From a checkpoint of a small audio captioner: 68.2 epochs.
Rows from block 9 of the audio encoder, named by matrix and row number. Each number is 128 + 24 x the weight over its row's rms, rounded and kept within 0 to 255. All counts start at 0. Numbers have three digits each. After the name is the row's rms in percent of the matrix's.
# convs0: expand pointwise conv (encoder.blocks.9.convs.0.weight, 360x120x1x1), inputs 60-119
convs0.32 089:162132147129107138155101130105158191125131077124113132137162131154153112186168149096121133078143132117117141123128134097135164126161108160123111142103136136086145161106148138147145
convs0.33 107:098107127113116115166112102110120096156119088116113151116149135117133127093139093105154097130134106103136097149163105140101184121170145128092137151121115136135134134125129137091145
convs0.34 107:154151155135128135134098100167111073160081127120147139124129129143118132135139119124178153148114129138089138136129176126166116162132169108167152131109120126116119111173107105097131
convs0.242 099:125111147109140098134142130138140142102145147164174139079138117103092167107135141077143155128115139142097161165106127050078142138131147115102151104129135177150157096120157136127160
convs0.243 123:103127139128178131146125122140177095073132111143138097128121070129141133123107146124136149080112114168172097117115147126084181120172127095123132128115116103156137107155100049171150
convs0.244 100:132103145131103115126114120139112143097146098142095137120119144128103111091154119112109138118128139171177111106099064096126152138117119131121174120153162147147154127116129130150175
convs0.245 104:133120133088165136130157090067150160156086108130115138132140094150109124115136115101174047143149127094113109131134106170122142114152141104127093144093122148111144109147119089098129
convs0.246 096:152170102185157126140123119175125162126092132117120132113148084126131118125123146144126142113158092128145122116108106109079128160132097151120104112094110109157157105136111138128133
convs0.247 094:119134133137125109109110097147092186131147115191117134114129099156126122092156077088136140135119126159135129182118098131125126149163121121123163129189148160221142126133120116163129
convs0.248 093:133134121122095133074134118116132145143107117137124141082137135137144124169142137094169161116141094106121138115141150137108154107133115097150091103149122112123173135125176143135095
convs0.249 104:121143116131162127108095141144138106136109110143089111160112158122094180159069169119146105093108125145130130097105106132148101127115097132119113132119145122148101105102131119090117
convs0.250 103:141151097141104129121138119121130156126108122124181081134137147168116140090151125104146134108073109095129079089091118146100120152073132118142100157134127098114127113141111113116126
convs0.251 099:097139168156188126129115124146102136152167107109098107147152131083128121137090111153118141139091118147154132102154157162144148103158117126113147135104137099168114105129112125132125
convs0.252 110:096182109103140113121099106161117128157126157123092134098138126168159127137115081132098137120141145143080109117131156168112122130138099163118143131114143141145113106119135150087135
convs0.253 095:139138147161124143165099128153102128133139128157147119101149117100098113131135172122157122141116153145140130082132148147130121139130092127114054146136122133056109136155094116153130
convs0.254 098:111155148160143150161147159174154158164139119148111108142113185146143090131129109116111126107144122144126123126120158152127145095143116139150137154159090091136130110090090098165131
convs0.255 115:159119097140148145131115149105162089126148138099127133115181113108127112144110152104106152119152177177117118108112114104116149133118139129081152125095126116147152167125131116151095
convs0.256 105:133099150132154145130133121103111125093157115154139147112120156122130109151094112132114122101151135166125123139079126069107112130124132136144153175154133116135119145109098126153090
convs0.257 104:175056122148143132151136145135153124123097132157124130139148104070086141142125155085170117105149132144149108100134135114090128167120104148123162128125127103163104136137135099075105
convs0.258 111:137121100134152093135080166189127108151110125138130141118120129122131073114161126109109124151163119103114108147108098128123158131098109098113126117148131107164126101150137131139145
convs0.259 107:124088117155116168154142145118146086159082140099124141116128107155094147181094099145154092101103108127107162113126117120148123129102086166128114116156074095072113130153130121118084
convs0.260 099:138141106122144135129127112108101105152114189171129138152136108149140150129107156163162104162115108139102149103112112147123116138143162136117103167135137123099118131061155094124101
convs0.261 103:132103105170128137134128159161143149146137094105113082108106159149132109107084122124135141147158124187141097126144130144197146152123132124107121146116114112102122097135127126131104
convs0.262 103:119150145110140143122102060112178120148149105127134121121149129138139120107141113077145101120158135137172125126121142174116172168126126127112132162139093105166112135129136076073125
convs0.263 105:141085156100136139144170131136116173130173125176097141129137135155149152107116096130134113141154102135119162136142157114179131090121137113118121136118149155160125121075108133140129
convs0.264 109:145124101158134099130125068121126089094157178092087127124131160117145145171100118160167135177109141123138074132181131160109073162153112119119158128111143100134115117123111112107116
convs0.265 107:106152131101150189132140104117136126160148181126137122079129155096182120143149140097153123139145097105114148152149108174112148080152126102135094150145142134111131128158141159102105
convs0.266 095:110171119134140110137118111163094115192122106127141104090138138138124117143129116094163119095119116097147127145124100172149137141117093142139092129139085115121145087132091127150133
convs0.267 104:111111117145156119114125089141141119179076138112117122130126107072155127115119138149137112102075140133153126149116088134132152108171119096116117096116115125128097114161106151125090
convs0.268 096:120110123172113130105072186150151135115130142114105171103150131093145106108143143144119122184124089132124124150116096127110094122125152120105137089079103158124126126148109085123123
convs0.269 098:131120144128139097166145158122126158114137126149137145127168154160161109105165047092115148151114111157128142133130118164151148136153166118144107121170139105118110163128116121120133
convs0.270 107:141137084081112145132097130084104114123142150097145116132120105115144141179097124156116167097149115144090105096144087132106076151134056136135115117133113115100139098138113116129125
convs0.271 094:088132116133160164147117139168123086158120114130139147107163116127160152145070127130126102129108124135137135113127140095175109138103178135166134144096122136133132151113114115146094
convs0.272 095:141113108099130141090105140096127142143088154122163159103148141142153128123158090083151161147119097146150093104147062094127094162131127116154139130106117116154136177123118102098133
convs0.273 095:150105142128159120144135109115137122190144121140134100134119139141169108074183094155106102146134093122132178154148083155152118119111098115131106144124153093110118132127094109146134
convs0.274 086:088087097100135184119142126109144126107122130138096154124086130154125115100145081124169124167144149087154172125136096138156093136114139115125150174123101158118124133152114095090164
convs0.275 104:099170121130102078156156114139119158122124138168151124148087127108132153109127140109147151115137130112129118130130130169114166124123098158111133134146143128146164176146127115110129
convs0.276 090:109158101170129163107154130129134109150093120134086101121124111160104101134115133166102137132120094136100113130129119130114169142099090152180118127120135115138120082123085125115131
convs0.277 093:113129116206129120146198106136173115123154137117077127109130130155141138114123162159117160143130115132121142113171112110121136135161151132097124107117122127104141116124129158128104
convs0.278 097:108142129102155153142175148085124108136106121144155106110120122134151121113101112117121053140115160139128150126138112104148134096138133139105110133182135135116144160164140130160155
convs0.279 101:108104128116125148133142123121145150082119139209128128139133112144091148133105156143122183131162110167127179139136127104125127115125136152129129109149151099134142160148158115131135
convs0.280 102:140098103133127106120122142143115107171093100106149162112110116127091112110100101126089131089126097120075158137134068104120159124137120133123179104153150175115116103156156134099132
convs0.281 104:116107132139145139106122141108163174098113118156125121144127065118144152105142099107148133163131157080123091139105117089162064107112138160167128115117149125125125140116159141117089
convs0.282 092:130103142115149128122153072081129124108129128093107115142137106139118114149141132159120116117113130128130129112200096145122132110139091145123121126076125091114145138100136112133124
convs0.283 098:142068115155141113152166111147134087132101118180123108131106108112095104070066106157080157115130100130147123138084122111159108123110100134106147134117089092127117145143126150138117
convs0.284 100:165126139153135125140152133118143133106163136116119154095116129151184159110095164154116153139161125134156132113083158100110081113188115110129109100158116086157152143088118146139121
convs0.285 103:148136138116145115120123149146150126200158130133137126152150138115122085074166147104133121102136134158141135131092131136125154100123147148125115141117132081088120129137073123170143
convs0.286 090:130180140130144155119112105111086126105121110119123124155144113108139104142133098142118098147153164083114166156122146053132127129169153091122114116116183148143110109150152149131189
convs0.287 096:161139116133092105099132131118154106159148127100125140160131091168050115106175115126096121124144139121104101103105098116149122122126078126114167138129149100117081117120131108129151
convs0.288 092:141161099126116140124138113150125144170122138088119126149135142105123146154131148148103140125110099088090133159110115123131109121136130154140091112137156107087143138123182147137143
convs0.289 092:143142151138142123123116106102136131130172104087160160154105097120193151136097121139114165120156152156140102136125145104147149122117136084095144157140168134124168089130153170099127
convs0.290 094:151112117117093137114099150091117083105145166147130140135143111124144147143094083138137125117178176196148132112112122107132081133133129148111106126138083112147156115081124160123164
convs0.291 098:095092143149113106113136131116114152110148175083186134119136154126116140161131150115127136055119118144090135107128106123166129167136172150117150138150121158127130144111107132111123
convs0.292 109:136136120156142111148096124148124161096118159113131091113159115149136137143126126117134104132147150129146097141136167120099119126113126157136125146088111136078124063157125105075109
convs0.293 098:125137142125143155113144153142125118078194128122122150122103106146092114123142112141118100126129088153163093140165132139084119070125142166098143142143123141128130120094125141163118
convs0.294 098:160078129077085102120153108138107129159154139102171143178142149105079078152120116080115125098127125112112138152128110135135105127128112152109141164111150137126147124096116124082136
convs0.295 091:160143123165134145123113147123080136150145148119161108147092112123154124165127131166087142128133131128140157144151123112102099099149083137118107118157130108119112137108170121147116
convs0.296 098:103091098120188137137164113098151165145116132170110136110115100117122145117135136118119107154127162114138132104145132127127121127105154159134098106152104115127091165106154101108065
convs0.297 099:114124109105094145115143093089104133136096132138122126147120106152132098137140135161176138167138110159150139111143137142139100149179128145098133126163073129104129178128158110107157
convs0.298 099:095111097130121112112095092093123117107154112177168159119095090123137127100138114088100093134133156098114121106121094151120100156106126118128146143075129093131122139112132126108109
convs0.299 096:107102163108176083157116134125121118133121095176130126202121131108152157131103118102111130120165156115085135090118086152116140118121173131119189135142098173183160147119146172137144
convs0.300 094:106168144141160100131113129157116090098121097162127079154088157117108135155126121147088161106114114069121131096081135142131140117151149148129119180146112140131123118130124126104171
convs0.301 098:129138129097093110149118146143168116074118111156122153137126119134155142150109131100159132099130104121146142075129115114165102142147152092110168139171120135138118101148110178140062
convs0.302 098:146128130144100137165105140124128091106096114086130155147132119153094161143109126115138136077107089116096105157075081133172157141131144153123112102167171134119119137134169130132081
convs0.303 102:117138109145132135157074137147117095110088133132114165154110094088141090090148101118124141122133126115119078117127128143144116167177136119101148154043133139132119156142153110119138
convs0.304 101:139115106096164102138121140149144107108136096183181136126129095122109128170131103132073127122128178168136094149126137122105126095098157121106143118133153146182139106131157133107148
convs0.305 104:154099148075177114102138100108142126157149114112151107108114141105155145150129110116187136170081107142118109155096101139129153155132108116134157108119121105133132128127164137145107
convs0.306 107:140123142135152144160065133098164150151149118119138125124127143139126128138138119148092147112140132137095134110059109065107124096094123104128149108075186116141107128117119137154092
convs0.307 113:120180168122102131128116112178079110135139100130104117092159135132137125145127136170153119112138126103118129141138153136123141108178149164163124119112111131118153140132126122176108
convs0.308 103:134130129107130142182125127115116157154106121122122105131143138158134120128106128155117163142165105140167138080115139168147079145149147158131145147094126092077149152118114128135160
convs0.309 107:142152107087124143127126091102118095089169141146175118143088106146128150146076162114121135088159131137123161127145115121128116132173111129093120137166112130152092093117129176128146
convs0.310 098:147150152120123087161117151101132073180109078125107125129080119146144119109124123124169085100138103096117145102115120166125093133126150160131116147149104136121098131155088136131163
convs0.311 087:114149130094142116154156127149159120142131085152116181161142105081138098059151107133119121123106172132143103114109125146089144104163107125094108079144122112150115118128154126123135
convs0.312 098:129100118107098131108156139094106123113184122156142113127118157132092116144127123119111126121143109129104141170116118148148160168173097080133136134127114154138134162116113165103113
convs0.313 102:097131101125133078146110113162152127110118149137120117133107081106129104091152129106186186079111146101162166133150120117148159159126104151126140117150142124136111186165151132092125
convs0.314 100:120147167113164137109143110162123074137136142153150127148155120140114120142107133175160085139094163165131185124131081146110137113116081159164138097137183128126129161095122113126190
convs0.315 098:084144154108146093103108117113141130165108082149143091136064120152136107133143106108103083129145170164145124125122104118108165112130103115158144118141140137147166112123120096127105
convs0.316 103:092119150111141155135101179143116143121107127158094153144087133163169168070152096161099128139182154134138133112082134164117114134151124112104133169092130133148110122132137122105153
convs0.317 091:164113137101125086100145145106139106103116101150101144142108134148122133171112151124109101087154140169174161092100121134129113104126147160106128116115131116125094136126086140145128
convs0.318 101:138105119133130120117136108127139096172056161165141070116135105132137115093157154161149155144126138125099092130166087170119125103106102100160124122118099136135141134141092136071108
convs0.319 096:097134138116104133144147133111136137075125105172124138167105072150114110106115134119109133164130136164146130119093164106179130083135106140104151110162152129147133146128156124140110
convs0.320 102:128105118160182108151127151131152107108103149146123137106132171134101112123119155132145138083138122162088097093103108141112100126082144124132125173119118150125129112148104117074126
convs0.321 101:120153152119131121121161105152107149132143168111155126149098121169066102102159119146170117119109150141122115089094141179154120096139128130115092139130113162135102162182147096103161
convs0.322 098:126136097154096128140094134156139114127111114126180151161116124106121157133089150094116154127102150201130123108108120108152131160101072130121112135102111125117121078124111128096130
convs0.323 108:105122116133092144127141133118130142124127148095140148128084103124139069148127118129128110162137118150110124099115134107159109138143127158120084175170138148127117131154167126130120
convs0.324 097:135144143110107111119130104111126102135134135131110088138074110106119127132084152127125067123121104077143145135119136139162141122176177161124138154149102188085108141158128150162156
convs0.325 106:122086140154111155093138133109103156117156144101108100134067129165105120121157144117134130141105153141124174102081115162156120096151091163125100095151100117094113149143149111125147
convs0.326 095:139112137147146110139148119119137108169158130114133061085154176166115168183151131066111097114145106178119173150139133146105130129110146113137115128160145095151144132132147125161126
convs0.327 103:102118143123102124114122150137110139152118135110154082116171120157135125138081133113143078110101112147128122088153085164147162120112125095148116161124152136138114104121123150200152
convs0.328 111:097125161109138180141137192110135125126159110133092083116045141138179157147137117107097149126123101108156111137156139133152146129137123114113114126106114116112127146112118134104135
convs0.329 093:122126126141118125105121124139146169135155096142147133132117154137120146117109173142112143107162099116168135125105140127093106112106145127176102198139132128112146146116132134159184
convs0.330 102:119138131146199102080128133098139124118134095111135094128102141106133147149097111162162090149130147110156177103131108117121166112094134123142113161116141085146136112134150110108142
convs0.331 093:083146132117115107095148115099121140191134142105104163152151090111097103119151141145142110141112163120109151179160100116104116103122174142108149157155124165147136129125144109108141
convs0.332 101:119133147155143130115108129140146113160113118134116141147126146149102123126068096129147125099161105117127114120100103167146158102130052107099131127150108094147117099122173113137092
convs0.333 098:117116087075120111089115146107091109127130140130137147149128141132154158136144180109183122132132144143139143096134133124112127132119135125133129088158144112098121157144144118156114
convs0.334 098:120090113143127125103136121116138104103171104116129130155088103122115150154116127146098142108158124152133132166114078071155132135099114143140121111137087155112120089131084149162121
convs0.335 099:148097114123112142120122120109139104134114093115149137130088123128141207117138169111132099137154129150125127091133148107167152113127141138127095120122088101142109117107118117123107
convs0.336 096:093100127116109107130119110117137129117138110132126099091151106139115117156172086117134127139162121112105154168099131139123134176110103121141146124126121163138130164074139123109148
convs0.337 096:125134145112156161117141151123123159149122150133112139142111127107160129112153138118110125142143115121126119091103109149114114139153149134090179137099172139119112189130142109145078
convs0.338 104:094101108116121097106135116141129164126142104116124115108117083140091142135153126112132108147109113152186109133169120113152165131132102102083142144152149150129125115092130089107103